{"encoder_arch": "vit", "horizontal_flip": true, "mask_ratio": 0.5, "encoder_head_dim": 32, "encoder_bias": "all", "encoder_moe_every": 1, "encoder_width": 192, "encoder_positions": "learned", "muon_scale": "spectral", "lr": 0.035, "momentum": 0.85, "adamw_lr_other_params": 0.001, "lr_schedule": "step", "warmup_steps": 400, "adamw_weight_decay_other_params": 0.05}
Rows from block 10 of the encoder of a small masked image model, named by matrix and row number. Rows with one number within an expert belong to one neuron, the router's apart. Each number is 128 + 24 x the weight over its row's rms, rounded and kept within 0 to 255. All counts start at 0.
Before each expert's rows are labels from the 100 images, of 14976, where the router gives the expert most weight on average: "top examples" is what is common among them. Only what is clearly more common there than usual is listed. The data: views of escape-time and Newton fractals. In brackets: how many of the 100.
# router: router (encoder.blocks.10.mlp.router.weight, 4x192, trained with AdamW), inputs 128-191
# up: expert up (encoder.blocks.10.mlp.up, 4x384x192), inputs 128-191
# down: expert down (encoder.blocks.10.mlp.down, 4x192x384, transposed), outputs 128-191

# expert 3
top examples: earthy (44); burning ship (36)
router.3 [121 135 109  95 142 118 113 104 122 141 141 131 154 111 130 147 123 117  84 126 139 159 132 116 117 154 113 191 176 109 128 131 161 115 127 125 118 164 129 115 114 123 139  98 120 122 114 126 118 138 111  80 103 109 120 138  94 114 137 113 122  98  96  87]
up.23 [111 127 105 156 109  72 137 126 160 179 134 127 112 111 101 142 108 129 158 151 154  96 138 138 154 140 147  70 110 121 114 153 146 111 124 174 137 133 146  64 142 124  98 126 127 103 131  97 135 162 111 143 105 141  96  80 138 118  91 141 166 188 147 124]
down.23 [ 85 110 119 146 127 118 149 109 131 193 128  84 115 117 106 156 135 169 106 107 121 115  50 148 114 112 134 143 106 116 102 140  97 123 120 131 115 102 152 164  92 165 123 146 147 126 122 141 115 177 139 114 119 162 118 148 119 115 190 126 115 162 169 159]
up.24 [159 175 133 113  84 138 100 139 128 125 136 160 137 118 118 140  82  87 149 109 136 147  84 127 104 147 141 124 117  97 125 129  93 152 151  77  72 119 124 123  93 138 199 176 109 121 128 181 140 198 126 139 133 124 107 133 123 147 121  93 144 114 140 136]
down.24 [147 139 107 205 117 145 128 145 146 101 110 131 151 178 146 135 139 115  99 153 124 132 133 113 140 109 144 119 123 113 105 139 115 154 156 100 104 144 136 129 176 108 145 140 122 109 141 182 122 102 165 173 173 116 109 139 155 153 105 123 127 146  95  92]
up.25 [ 90 130 144  93 117 112 111 162 151 158 118 138 112 160 147  88  95 119 163 134 115 103 123 127 117 137 148 160 116 120  78  68 150 126 147 104 132 146 100 109 177  91 151 148 135 122 131 164 101 180 148 132 126 121 126 123 122 142 163 128 111 170 108 135]
down.25 [ 99 114 128 104 108  72 131 146 130 135 111 162 123 111 134 140 165 139 134 104 130  90 134 157 101 138 131  72 148 136  85 174 154 120 136 148 120 113 123  78 107 137 112 156 140  81 138 167 135 107 127 169 122 118 113 137 165 151  95 146 149  92 120 148]
up.26 [120 103 135 127 141 122 107  98 174 148 103 137 101 135 129 174  96 136 133 140 126 101 135 136 127  95 109 146 183 102 122 110 107 147 161 134 150 127 110 115 113 145 134 141  70 149 165 130 138 173 111 165 130 129  87 156 145 108 169 120  83 122 126 142]
down.26 [173  94  88 143 117 158 119 121 160 132 147 156 130 129 123 111 160 109 107 144 140 127 149 151 108 142 104 115 129 101 153 149 126 152 120 153 164 124 123 108 143 138 128 162 183 143 135 118 136  89 130 114 106 194 142 146 139 144  94  79 119 103 136 124]
up.27 [132 143 126 162  98 155 106  89 160 138 133 116 139  79 112 150 151 142 137 119  83  70 131 107 108 109 113 104 144 123 122  91 156 132 165 125 157 154 182 114 123 104 159  76 144 134 165  89 131  94 119 155 198 117 116 120 114 119 141 143 119 110  98 116]
down.27 [117 125  93 108  99 127 113 169 168 159 139 119 101 140 162 127 192 154  96 130 131  99 138 134 123 102  90 132  87 160 103  99 177 137 104 141 131 121 104 107 158 129  99 122 157 103 142 156 116 129 123 148 115 125 175 173 109 131 151  85 140 103 156 123]
up.28 [122 111 149 140 131  93 165 139 103 123 135 156 137 112 143 126 122 141 143 138 132 126 144  99 129  99 141  91  96 135 105 109 144 124 146 133 134 151 109 101  94 156 144 111 143 169 115 112 113 152 155 144 161 108 103 103 148  83  86 121 153 141 100 105]
down.28 [103 125 147 112 144 184 129 132 106 162 119 163 143 157 144 107  77 100 135 144 161 128 127 118 113 103 161 130  98 130 142 123 184 187  88 144 167 123 143  60 131 138 135 186 147  95 125 146  99 113 123 128 136  91 109 157 122 141 149 124 132 168 148 117]
up.29 [107 144  96 137 159 128 161 133 121 137 137 146 144 135  96  97 119 104 124 163 108  82 120 138 121 127 137  80 125 136 148 119 135 144 156  97 124 180 131 125 142  93 115  86 169 100 123 135 118 127 153 153 163 129 111 138 122 118 115  79 161 122 141 153]
down.29 [127 117 145 133 116 129 117 124 128 140 131 127 100 135 153 131 141 175 112 142 140 127 119 104 113  72  96 113 139 116 150 132 118 110 130  95 118 142 120 147 123 170 118 107 126  83 155 164 152 107 175 119 123 113 153 137 119  69 182 149  85 119 117 152]
up.30 [157 137  87 117 120 109 175 142 122 136 134 117 105 142  85  84  90 119  91 158 134  85 137 142 142 125 100 172 128  98  96 115 150  81 166 131 152 116 139 162 162 121 145 164 114 112 134 166 153 143 126 179 130 136 121 122 142 121 122 127 111 129 165 127]
down.30 [143 133 127 112 117 159 164 140 152 130 140 136 128 156 147 138 122 143 123 116 101 115 107 161 137  82 134 137 137 134 112  98 140 150 133 151 128 120 143 125 178 122 140 128 159 104 138 112 151 148 141 137 104 127 123  99  98 126 152 136 127 149  73 116]
up.31 [146 158 153 121 123 171 123 148 133 145 113 131 107 118 119 101 133 124 132  91 139 143  95 142 140 119 167 123 106  83  85  99 211 116 145 165 115 126  90 115 106  89 185 113 120 137 155 127 140  80 122 141 128  91 127 101 109 137 128 121 134 115  88 163]
down.31 [136 139 138 158  75 127 120 112 107 152 143 119 140 156 124 151  85 120 151 166 110 151 124 128 168 115 132 122 137 107 123 154 137 102 132 128 101  61 160 128 104 149  63 131  82 108 128 151 146 180 126  98 125 144 103 128 115 129 130 132 145 108 175 161]
up.32 [114  90 149 124 156 161 124 146 107 118 166 120 154  75 111 116  92 113 149 131 144 137 120 115  93 143 120 129 133 131 159  94 121 106 182 106 151 164 132 122 118 141  98 119 109 124 142 124 124 130 137 142 110 108 125  85 137 106 141 125 131 128  94 119]
down.32 [132 150 126 137  78 159 117 120 101  92 125 143 133 116 131 182 158 152 112  98  96 126 138 118 131 160 146 124 103 163  80 117 128 117 100 175  99 134 167 126 143 158 127 118 123 135 120 137 105 109 152 125 119 130 151  90 172 177 164 111 137  96 127 130]
up.33 [149 149 150  86 129 147 121  70  67 138 133 120 143 133 107  99 135 117 170  94 174 194 163 125  90  97 146 119 165 142 151  96 117  99 105 126 118 105 119  92 128 117 109 147 144 137 143 134 136 113 152 128 155 146  90 161 151 157 158 105 148 119 113 174]
down.33 [153 143 115 134 104 136 141 142 151 111 130 123  81 157 183 172 128 133 112 116 101 115 157 149 152 162 102 157 122 125  84 163  88 180 137 141 150 167 112 128 104 161 150 124 121 121 116 143 132 127 118 124 129  73 109 169 132 165 131 107 161 120 154 119]
up.34 [104 121 130 130 114 165 133 105 126 131 120 110  87 124 135  69  99 169 125 106 111 126 133 150 170 139 172 117 146 136 102 117 131 112  71 103 126 149 163 137 147 111 158 116 138 121 117 184 112 110 164 134 109 137 100 149 131 126 109 133 152 203 137 154]
down.34 [ 88 162 103  85 126 115 119 143 114 120 127 133  96 162 176 115 132 141 113 158 101 111 135 100 142 148 149  69 139 129 121 125 168 122 158 132 132 128 132 109 154 152  95 129 114  85 167 149 126 116 142 126 148  69 166 127 117 139 134 122 104 158 151  98]

# expert 0
top examples: sine Julia set (75); vivid (43); grey (34)
router.0 [ 91 143 130 130 102 148 119 115 130 119 133 131 107 166 148 113 142  73 147 157 140  84 162 145 129 124 135 104 165  96 109 153  95 120 142 169 146 157 138 133 131 142 114 196 111 132 138 129 141 108 130 159 118 117 165 136  71 126 125 151 132 178 133 158]
up.23 [105 164 151  98 155 131 148 125 169 130  92 157  95 168 161 142 136 179  94 105 107 151 120 128 141 128 148  78 102 157 122 134 100 149 110 105 114 151 114 156 125 139 140 155 119 116 154 143 170 130 100 175 118 149 155 123 147 122 143 169 167  86 103  66]
down.23 [127 167 119  92 129 144 133 124 135 120 128 145 128 133 128 117 122 163 102 121 175 109 101 164  93 129 136 101 127  80 141 127 120 111 153 133 101 136 128 105 121 149 105 153  85 112 104 133 144 113 119 119 145  84  95 141 117 108 157 141  85  77 167 108]
up.24 [116 136 146 128 119 161 116  99 153  98 132 114 119 169 122 107 138 134 128 116 148 151 131 151 132 108 144 157 118 123 150  56 172 107 116 162 110 169 149 157 178  88 143  90 146 148 139 109  93 110 141 193 110 145 121 146 159 167 114 148 151  95 134 115]
down.24 [109 149 123 137 156 131 131 138 125 101 130 145  88 146 122 135 166 108 151 141 124 131  95 133 147 189 132 122 126 146 157 114 138 178 150 163 137 130 134 123 144 127 125 144 138 100 156 138 185 114 153 127 142 144 117 141 132 144 120 140 145 133 105 171]
up.25 [134 138 114 150 140  93 118 138 121 141 101 127 141 171  86 118 103 166 108 132 118  85 129 139 138 151 123 111 125  85 126 150 144 131 151  94 132 107 172 121 113 122 110 142 197 184 141 145 124  96 134 135 110 130 118 107 128  98 132 126 129 145 103 178]
down.25 [110 128 110 127 102  98 126 154 124  88 170 128 106 142 152 104 149 136 143  80 143 122 144 132 175 140  87 114 124 134 144  88 144 117 106 171 103 112 109 104 121 126 129 119 121 132 145 172 147 121 164 151 101 130 111 155 100 105 116 116 130  94 130  94]
up.26 [182 125 125  85 129 110 126 135 112 161 115 123 126 149 168 128 132 140 144 160 147 112 145  80 130 148 132 152 106 120 129 150 132 106  86 140  99 124 123  97 148 158 128 187 142 105  91 138  82  99 151 125 150 150 136  87 160 106 161 146 113 103 105 124]
down.26 [108 167 130 116  78  96 148  94 151 119 140 183 136 116 119 130 115  88 138  93 140  98 140 163 117 130 149 174 146 142  83  71 116 145 138 122 154 139 112 142 137 110 164  96 147 126 106 143 157 130  86 135 129 121 108 113 150 135 114 156 148 112 115 124]
up.27 [116 148 165 147 129 161 163 155 131 166 134 142 148 136 107 134 142  98  93  86 152 154 119 121 137 112 121 139 137 116 117 131 142 151 135 137 135 103 118 134 122  76 115 124 109 128 120 111 134 113 148 116 139 185 133 113 140 150 131 125 110 138 113 146]
down.27 [125 121 106 154 144  96  77  79 144  95 118  94 158  84 138 172 127  94 142 135 168  97 111 106 168 169 108 117 173  78 114 126 163 131 135  72 134 146 120 129  95  97 172 131 123 158  89 158 161 108 127 165 159 119 148 160 146 108 139 112 105 152 130 148]
up.28 [186 168 125 160 105 124 148 114 191 114 130 152 146 139 116 134 141 169  83 147 131 120 110 139 175  95 134  81 129 139 139 175  80 111 100 131 118 124 117 104 194 161 117 170 136 159 123 146 143 126 116 128 139 146 169 131 141 142 150  94 133 111 102 112]
down.28 [113 111 132 134 125 136 150 139 152 144 101 101 146 125  67 152 139 117 127 115 127 130 101  80 133 128  85 160 162 134 121 150 130 114 137  97 129 100 127  75 120 119 153 114 158 108 131 120 166 187 175 116 135 116 119 139 109 139 124 153 148 116 151 129]
up.29 [121 135 143 153 140 154 144 122 121 101 139 142 127 129 110 135 123 167 139 144 143 120 135 106 152 133 111 113 148 113 128 167 113 143 121 100 147  88 125 126  89 139 128 134  98 148 144 137 131  82 131 161 164 117 127 109 144 155 118 116 131 115 154 123]
down.29 [174 170 116 121 166 143 101 119 144 147 122  86 111 160 123 152 188 113 147 132 140 148 129  87 106 163  61 124 109 126 124 133 133 111 134 139 117 170 161 143 130 178 128 129 105 112 131 173 139 127 147 140  90 128 125 143 125  79 144 143  88 145  98 149]
up.30 [171 133 143 118 130 142 168 106 149  87 145 167 160 155  87 156 162 124 136 102 117 147 134 148 119 134 117 152 134 119 129 153 123 133 122 134 144 125 117 144 119  98 126 136 165 148 128 111 147 155 149 145 107 118 141 130 167 100 179 104 157 167 102  70]
down.30 [144 155 126 107 158 139 139 138 130  90 156 108  86 117 131  96  52 150 151  96 120 149  88  66 110 155 146 155 112 128 169 121 166 154 109 148 115 102 106 135 102 102 165 127 142 123 134  96 169 131 119 149 170 140 112 112 122 155 110 147 162 112 131 140]
up.31 [121 136 135 152 120 153 165 125 122  82 135 163 173 137 143 120 124 100 134 139 153 139 124 146 120  76 125 137 146 118 114 152 136 131 134 113 154  78 116 108 128 115 131 126  83 119  97 196 124 147 157 163 155 148 140 121 122 171 109  94 132  90 115 116]
down.31 [129 141 115 125 133  95  87 128 128 131 113 154  95 102 117 131 131  95 106 127 127  82 143 175 162 182 126 141 136 107  79 112 150 127 109 114  88  94 117  86 148 155 123 123 147  84 159 140 128 121 152 140 119 125 122 119 141  72 116 147 116  96 172 148]
up.32 [123 116 108 120 116 108 150 120 157 119 138 127 158 116 133 118 115 174 134  99 140 132  98 125 125 127 124 120 138 171 149  98 132 136 115 116 120 140 132 125 104 154 138 145 150 168 103 118 104 105 118 159 144 149 125 106  98 109 122 158 120 135 133 142]
down.32 [120 171 155 137 110 131 123  74 133 151 122 134 137 139 164 148 140 144 108 136 145  72  98 123 135 104 131 126 152 112 128 102 138 127 156  91 128 108 153 123 125 157 120  99 103 100  95 115 102 117 109  86 148 170 182 134  61  87 125 146 139 150 116 135]
up.33 [128 152 130 140 119 129 106 180 141 126  94 114 144 115 163  93 120 124 154 121 123  83 101 141 113 121 121 102 100 116 106 119 129 146 134 158 104 102 128 112 126 158 113 133  75 138 131 145 105 156 134  93 135 146  96 104 138 167 106  95 144  66  94 147]
down.33 [120 126  92 116  96 126 163 128 120 137 159  97 144 126 105 143 121 159 114 137 127 175 157 121 111 111 112 123 160 144 121 139  91 134 163 120 157 177 132 127 145  79 136 128 153 125 107 156  96  83 104 133 118 121 150 168  93 113 190 126 131 162 137  94]
up.34 [107 138 119 138 134 122 133 154 117 115 136 121 148 111  98 156  78 105 116 155 113 136 153 148 109 117 166 109 134 133 150 123  94 134 130 169 122 135 133 114 101 118 124 145 147 167 118 142 136 198 134 155 159 177 118 137 108 138 114  72 116 159 106 166]
down.34 [126 121  99  81 116 179 159  95 129 135 130 115 108 152 117 132 173 136  70 145 111 144 152 120 139 136 120 134  85 147 117 109  91 121 125 111 134 171 112 141 103 116 114 172 121 115 135 132 130 153 142 162 128 138 142 112 154 150 111 142 134 134 147  46]

# expert 2
top examples: Newton basins of three roots (60); warm (51)
router.2 [149  99 112 152 168 109 106 117 132 145 115 128 137  65  95 112 128 138 129 102 136 139 134 132 119 103  99  72  83 126 136 136 167 141 115 102 110 108 154 152 137 139 101  97 112 138 131 124  50 175  97 144 128 129 124 100 196 151 152 113 121 103 133 145]
up.23 [111 144  94 106 134  95  87 139 141 139 132 104 155 139  95 138 114 127 153 129 109 156 183 177 138 118 147 116 126  98 113 117  88 145 106 144 153  98 125 140 121 150 105 157 124 111 124 140 113 156 133 142  92 173 133 174 126 201 201 137 105 141 116 120]
down.23 [139 129 100 104 129 153 155 167 128 137 105 119  99  88 147 127 116 117 118 140 145 140 132 144 118 124 152 164  89 134 140  87 140 126 152 125 154 124  71 127  67 143 159 148 130 118 145  35 101 100 131 146 122 173  99 127 150 120 113 159 173 152  96 133]
up.24 [156 162 143 125 112 105 145 160 137 133 129 119 148 133 110 163 100  93 126 162 123 119 120 113 155 117 121 116 139 116 125 111 122 201 118 125  83 118 138 149 146 111 118 102 129 116 141 104 160 143 117 118 161  94 152 110 149 131  95 139  93 113 120 112]
down.24 [132 145 129 148 141 130  98 134 121 135  96 110 164 104 107 109 147 168 140 104 126  90 142 127 107 110  49 115 131  78 154 123 122 151 141 120 103 136 119 104 126  89 110 110 186  91  90 152 112 105 164  78  73 109  99 116 161  85 151 139 124 125 128 131]
up.25 [121 122 156 148 132 117 126 102 101 148 118 108 128 134 111 122 138 104 179 121 141 133 132 142 159 152 104 105 146  97 150 170 147 148 166 118 123  78 123 116 118 111 184 150 150 112 108 117 122 136 147  99 132 149 173 149 166 149 156 101 123 146 111 123]
down.25 [123 137  91 135  83 144 133 135 135 153 141 146 112 119 129 111 123 129  96 102 129  83 132 157 142  67 148 110 137 141 124 100 126 130 136 136 139 186 150 154 141 160 122  95 152 137 135 155 162 112 167  90 107 127 143 120 112 106  93 152 130 123 145 174]
up.26 [111 146 118 155 137 154 126 152 147 170 104 102 102 169 133 100 147 123 131  86 181 132 140  90 169 109 111 135 105 163 135 121  99 131 148 104  82 164 109 156 114  98 130 141 171 129 100 124 137 133  96 146  89 129 149  87 137 160 126 133 159 132  89 137]
down.26 [117 113 127  95 143 106  78  80  82 131  94 115 108 130 125 128 156 134 112  80 174 143 172 160 152 123 148 106 121 140 135 153  98 143 113 122 178 121 142 109 140 166 169 147 127 100 162 170 173 103 137 172 137 132 149 136 108 116 122 134 100  98 105 105]
up.27 [128 130 140 139 125 126 129 154 149 129 119 136 106 113 163 120 122 145 114 112 126 137 128 107 184 120 164 116 180 124  93 165 163 132 113 152 129 141 158 130 138  78  98 126  95  90 171 132 107 118 134 142 144 129 142 143 153 105 119  96 131 135 196 131]
down.27 [ 92  85 131 111  87 114 123 127 138 121 156 100  94 144 140 112 116 132 126 137 134 129 133 157 130 169 108  71 116 119 119 153 142 113 153 153 200 118 127 127 145 102 103 149 140 141 116 178 149 119 174 129 131 131 120 125 126 108 172 121 125 126 137 175]
up.28 [165 143 125 135 142 119 158 152 107 173  69 137 122 101 163 119 127 107 172 114 138  89 110 122 154 122 135 125 121 144 159 169 150 129 174 100 149 126 169 103 124 113 157 155 110 101 145  91  81 160 142 151 133 159 138  74 152 104  91 147 153 137 167 150]
down.28 [ 88 128 102 160 114 136 175  60 161 131 125 102 120  88 188 122 112 146 116 130 132 170  66 138 156 171 115 139 129  91 170 125 113 130 150 103 122 173 150 145 113 192 117 122 118 148 163 179 134 115 146 128 122  76 121 109 139 145 141 140 135 109 119 132]
up.29 [ 90  98 102 112 112 117 126 133 138 143  96 125  84 132 174 160 136 144 130 108 123 137 157 154 124 131 129 124 167 131 115 105 115 162  99 142 124 110 119 147 143 162 128 136 153 109  89 125 114 130 187 184 146  55 142 102 139 188  96  91 168 150 106 134]
down.29 [133 142 154 111 125 140 105 150 114  99 112 188 112  98 119  93 125  94 152 108 134 127 111 125 155 111 121 120 135  99 160 139  96 141  94 110 132 125 135 118 126 118 143 118 106 133  80 125 109 109 105 127 121 158 149  98  84 106 119 121 157 117 124 136]
up.30 [116  85 161 154 121 124 132 186 113 124 125 120  97  99 132 155 114 120 117 131 127 112 143 153  97 146 105 155 124 128 125 146 108 146 151 131 113 122 133 105 146 116 136 127 124  85 155 116 133 120 120 154 128 157  86 109  86 112  88 124  71 159 147 121]
down.30 [127 115 125 117 115  99 132  87  83 148  79 126 142 108 134 123 147 155  99 120 105 135 116 147 146 101 118 160 142 106 158 100 115 134 133 222 108 157 165 113 106 140 139 176 103 155 117 179 117 146 168 122 119 118  84  82 154 120 180 126 165 130 142 117]
up.31 [151 110 116 108 178 125 108 109 123 181 102 141 146 150 141 133 160 118  80  95 119 168 190  80 113 145 100 130 127  58 159 113 152 128 107 138 151 126 104 132  98 154 134 119 120 142 134  93 140 150 135 161 153 120 112 109 104 136 143 124 130 100 126 125]
down.31 [116 105 141 107 154 140 119 122 146 127  93 144 132 159 115 134 130 159 128 135 152 118 116 150  95 170 144 116  97 154 143 145 100 136 103 141  88 123 151  69 113 131 116 133 124 147 159 144 128 106 133 125 108 148 108  94 127 128 123 168 144 141 117 148]
up.32 [143 103 131 148 118 117 105 164 119 159 113 168 128 130 137 110 104  82 136 121 152 157 123 124 144 148 123 152  96 132 141 137 112 111 124 156 127 160 157 171 124 155 152 110 126 123 116 136 166 142 153 161 119 116 129  88 178 127 103 124  84 138  86 144]
down.32 [132 180 148  72 132 126 146 114 155 111 126  85 108 153  99 160 154 148 132 122 135 124 165 166 117 114 154 160 105 151 158 128 143 137 106 174 130 121 133 116 142 119 120 145 122 164 157 174  86 135 120  99 113 107 127 140 133 101 151 146 134  99 126  78]
up.33 [145  72 156  96 184 147 137 152 165 106 132 163 114 153  83  86 144 137 132 168 127 123 161 109 160 129 123 131 124  98 110 133 130 125 130 156 174 117 116  99 112 117 142 126 119 105 137 146  83 161 147 141  83 167  91 152 164 130 114 128  93 130  73 126]
down.33 [108 190 134 124  83  84  99 168  95 117 107 152 104 142 173 156 113 142 105 130 141 154  93 119 147 145  97 155 103 129 110 173 116 129 159 110 141  94 126 121 102 152 146 143 129  89 153 125 129 114 180 126  88 137 100 139  93 121 105 125 149 166 139 119]
up.34 [128 139 124 102 149 113 133 128  91 148 126 125 141 152 125 108  90 127 141 124  84 122  99 173  96  89 118 149 107 159 154  95  98 121 167 159 171 139 142 149 129  96  99  85 136 122 127 183 127 133 149  88 130 113 126 135 103 142 153 121  87 162 113 148]
down.34 [146 111 136 174 133 169  89 138 115 103 113  86 159 143 149 109 100 168 119 162 133 153 133 129 136 165  95 105 193 134 133 119 115  91 129 103  72 140 160 105 156 182  98 107 131 162 182 163 164 107 109 133 121 116 169 128 115 131 141 121 139 126 141 102]

# expert 1
top examples: pastel (37)
router.1 [151 145 142 119 110  88 126 135 109 119 147 132 133 112 118 136 134 200 136 123 107 180  78 129 118 123 167 146  96 159 147 120 137 140 122  69 131  95 120 133 139 133 174  72 172 150 142 120 155 143 137 142 154 128  81 142 172 124 136 120 134 102 146  99]
up.23 [138 144 152 140 108 113 132 145 144  86  92 170 118 151 118 145 147 123 161 148  92  83 103  81 148 118 119 127 142  92 109  89 152 115 116 131 134 109 135 156 133 132 181 154  71 101 112 101 120 111 152 118 131 130 122 111 139 129 161 136 158 175 134 121]
down.23 [119  84 131  83 116 115 138 116 128 119 127 145 122 128  95  69 199 161 124 126 165 168 124 131  92 130  90 159 111 138 160 124 149 129 138 139 137 107 119 105 123 153 131  88 164 134 123 108 165 179 123 158 153 134 133 168 139 101 163 102 140 111 144 151]
up.25 [ 96 125 124 118 159 131 143 154 140 121 132 101 154  95 138 123 142 110  80 130 154 159 114 130 130 120 145  75 127 137 121 138 127 136 134 125 155 119 155 151  63 159 140 121 108 136  96 125 103  83 111 140 147 143 102 145 125 137 104 111  93 142 180 165]
down.25 [166 146 118 114 113 177 142 128  60 146 116 111 125 131 128 122  94 132 134 121 131 121 136 139 113 139 104 125 152 113 101 140 118  82 130 126 114 123 105 110 183 146 128 134 152 114 129 123 139 149 143 117  92 153 156 103 167 142 161 123 137 141  91 114]
up.26 [130 124 151 116 143  73 153 153 158  68 116 148 144 131 109 111  98 177 149 134  82 117 134 105 102  52 146 119 122 124 145  78 135 132 162 150 114 140 123 122 122 176  98 115 132 154 136 127 125 139 157 167 147  73 143 112 109  93 107  84 111 110 185 140]
down.26 [139 107 122 117 112 117 122  94 166 121 120 138 112 141  56 130 156 111 131 151 127 152 124  86 116 183  92 145 189  85 115 139  97 111 132 150 135 164 146 107 123 109 129 176 108 105 105 149 111 126  88 112 115 169 150 125 100 102 111 167 150  96 125 101]
up.27 [152 105 115 100 171 133  85 110 122 142  95 160 122 143 110 133 149 131 134 131 119 144 117 123 163 124 133 163  85 168 128 109 111 123 107 171  75 140 168 151 112 132 108 102  96 102 160 139 136 140 134 140 144 120 137 143 170 156 124 133 159  78 115 147]
down.27 [ 96 147 129 164 145 155 139 170 132 145 137 116 165 115  99 135  91 168 135 140 122  99 126 161 115 123 130 149 136 130 124 168 135 126 140  81 139 121 152 124 143 125 126 133 142 159 149 115 108 110  89 119  95 143 130 161 145 100 125 126 105 153 129 112]
up.28 [116 116 127 189 164 111 123  88 129  89 136 163 146 132  85 172 146 119  82 121 145 156 109 140 129 150 112 122 122 174 137 126 101 125 114 125  88 147 133 118 120 144 147 152 106 152 115 126 154 124 147 130 175  90 129 132 134 164 111 112 124 137 118 146]
down.28 [117 109 179 108 188  99 151 130 114 145  97 157 132 114 146 101 174 138 139  98 139 137 168  60 109 116 176 106 122  60 120 143 137 139 111 123 145 115 117 145 105 162 133 116 102 145 136 111 157 157 116 113 125 150 141 157 107 132 123 117 110 143  93 113]
up.29 [107 144 116 139 135 114 147 155 106  92  79 139 128 130 105 145 148 128 139 146 102  89 119  83 110  97 162 132 106 169 119 165 168 139 142 145 129 162 130 132 162 178 101 120 131 145 163 113 127 113  96 141 115 119 121 105 112 134  95 142  93 127 126 156]
down.29 [ 77 125  79 139 166 141  98 153 143  91 119  90 146 136 125 115 134 123 157 173 149 103 126 152 124 122 140 146 144 183 119 133 148 156 153 122 124 130  81  84 128 161  67 116 106 130 154 161  83  86 127 111 119 134 142 131 126 132 109 141  94 154 133 102]
up.30 [145 107 134 137 167 105 148 129 186 106 112 134  82 134 124  81 135 105 123 124 114 137 139 113 118 160 145 105 126 121 112  99 157 112 134  98 181 132 114 155 141 116 186 134  93 169 132 122 100 190 138 134 118 156 111 151 135 105 135 118 110 125 130 124]
down.30 [142 154 123 106 161 150  96 140 118 138  84 102  96 124 125 126 180 144 130 117 139 140 127 101 104 153 114 137 113  73 142 144 106  74 130 153 128 137 106 146 103 151  98 114 116 123 113 151 158 142 163 140 111 103 151 108  78 117 167 124 140 120 130 131]
up.31 [ 88 124 154  75 142 153 134  73 135  95 124 168 108 156 128 191  83 128 113 139 112  83 110 103 107 130 110  94 150 128 148 112 155 146 127 145 123  85 143  83 120 158 118 146 119 144 101 110 120 151  96 127  93 136 134 135 135 141 160 129 113 111 153 125]
down.31 [178 156 107 151  96 137 120 125 100 166 112 147 137 162 126 122  92 166 124 107 127 132 103 151 137 134  95 151 133 149 121 141  94 104 131 111 173 149 122 177 156  80  78 122 136  88 144 142 114 109 125 110 162 150 112 107 117 138 136 123 127 129  94 132]
up.32 [160 131 153 137 144 127  85 129 128  65 136 134 151 159 129 111 127  65 113 130 130 131  93 133 124 171 141 115  71 141 160  86 117 109 133 126 113 204 128 146 159 145 138 170 119 109 118 114 136 124 144  99 122 151 143 133 104  71 122  82 119 117 129  98]
down.32 [184 102  95 182  69 102 155 127 151 125 154 128 123 140 139 150 139  43 149  99 115 116 112 136 103 163 151 152 147 129 127 123 119 155 134 157 146 160 103 142 127 125 136 177  95 102 103 116 167 141 155 159 110 112 149 123 125  78 138  88 106 166 151 116]
up.33 [131 144 144 130  98 110 130 153 114 123 157 151 120 137 132 163  92 162 150 142 103 124 117  93 107 112 117 174 116 114 135 133  87 172  98 165 120  66 156 119 146 161 148 142 144 138  95 105 163 102 130 141 189 123 112 155 135 122 112 128 124 137 179  91]
down.33 [125 144 133 120 137 139 128 113 115 116  97 101  90 130 137 144 206 135 126 136 151 123 163 127 121 125 101 123 124 122  93 122  51 137 102 170 135 164  88 171 127 141 137 160 132 115 115 174 131 104 126 162 110 107  74 155  81 110 148 162 139  92 112 136]
up.34 [156 161 114 143 133 133 107 127 116 156 166  98 130 114 155 128 121 132 144 142  90 121 167  63 120 125 139 124 150 103 141 132 168 158 120 115  96 153 146 138 133 136  82 137 151 125 101 147  95 112 135 133 135 119 159 132 147 122 120 115 127 142 111 137]
down.34 [ 95 144 125 110 125 141 154 142 158 150 125  76 133 163 128 179 184 112 123 148 140 162 132 175 146 151 112  91 105 128 156 109 121 128 143 164 139 169 172  63 138  98 112 117 110 149 135 119 137  99 143 105 151 156 136 115 131 121 121 150  96 156  95 128]
up.35 [155 142 164 135 128 129 124  78 159 127  99 113 120 167  98  80 115 141 147 137  92 147  93 147 129 141 113 153 134 112 103 124 161 149 127 136 124  94 129  84 145 103 121 135  82 117 139 119  98 129 147 157 122 155 113 150 106 123 148 221 194 143 169  76]
down.35 [140 118 184 138 118 107 118 169  99 102 102 150 143 147 167 139 141 116 115 135 123 120 118 109  91 135 141 161 128 121 116 137 155 125 138 143 124 100 137 171 139 159 107 119 105 131 118 131 139 146 107 147 124 111 159 162 110 114 143 115 142 149 112 137]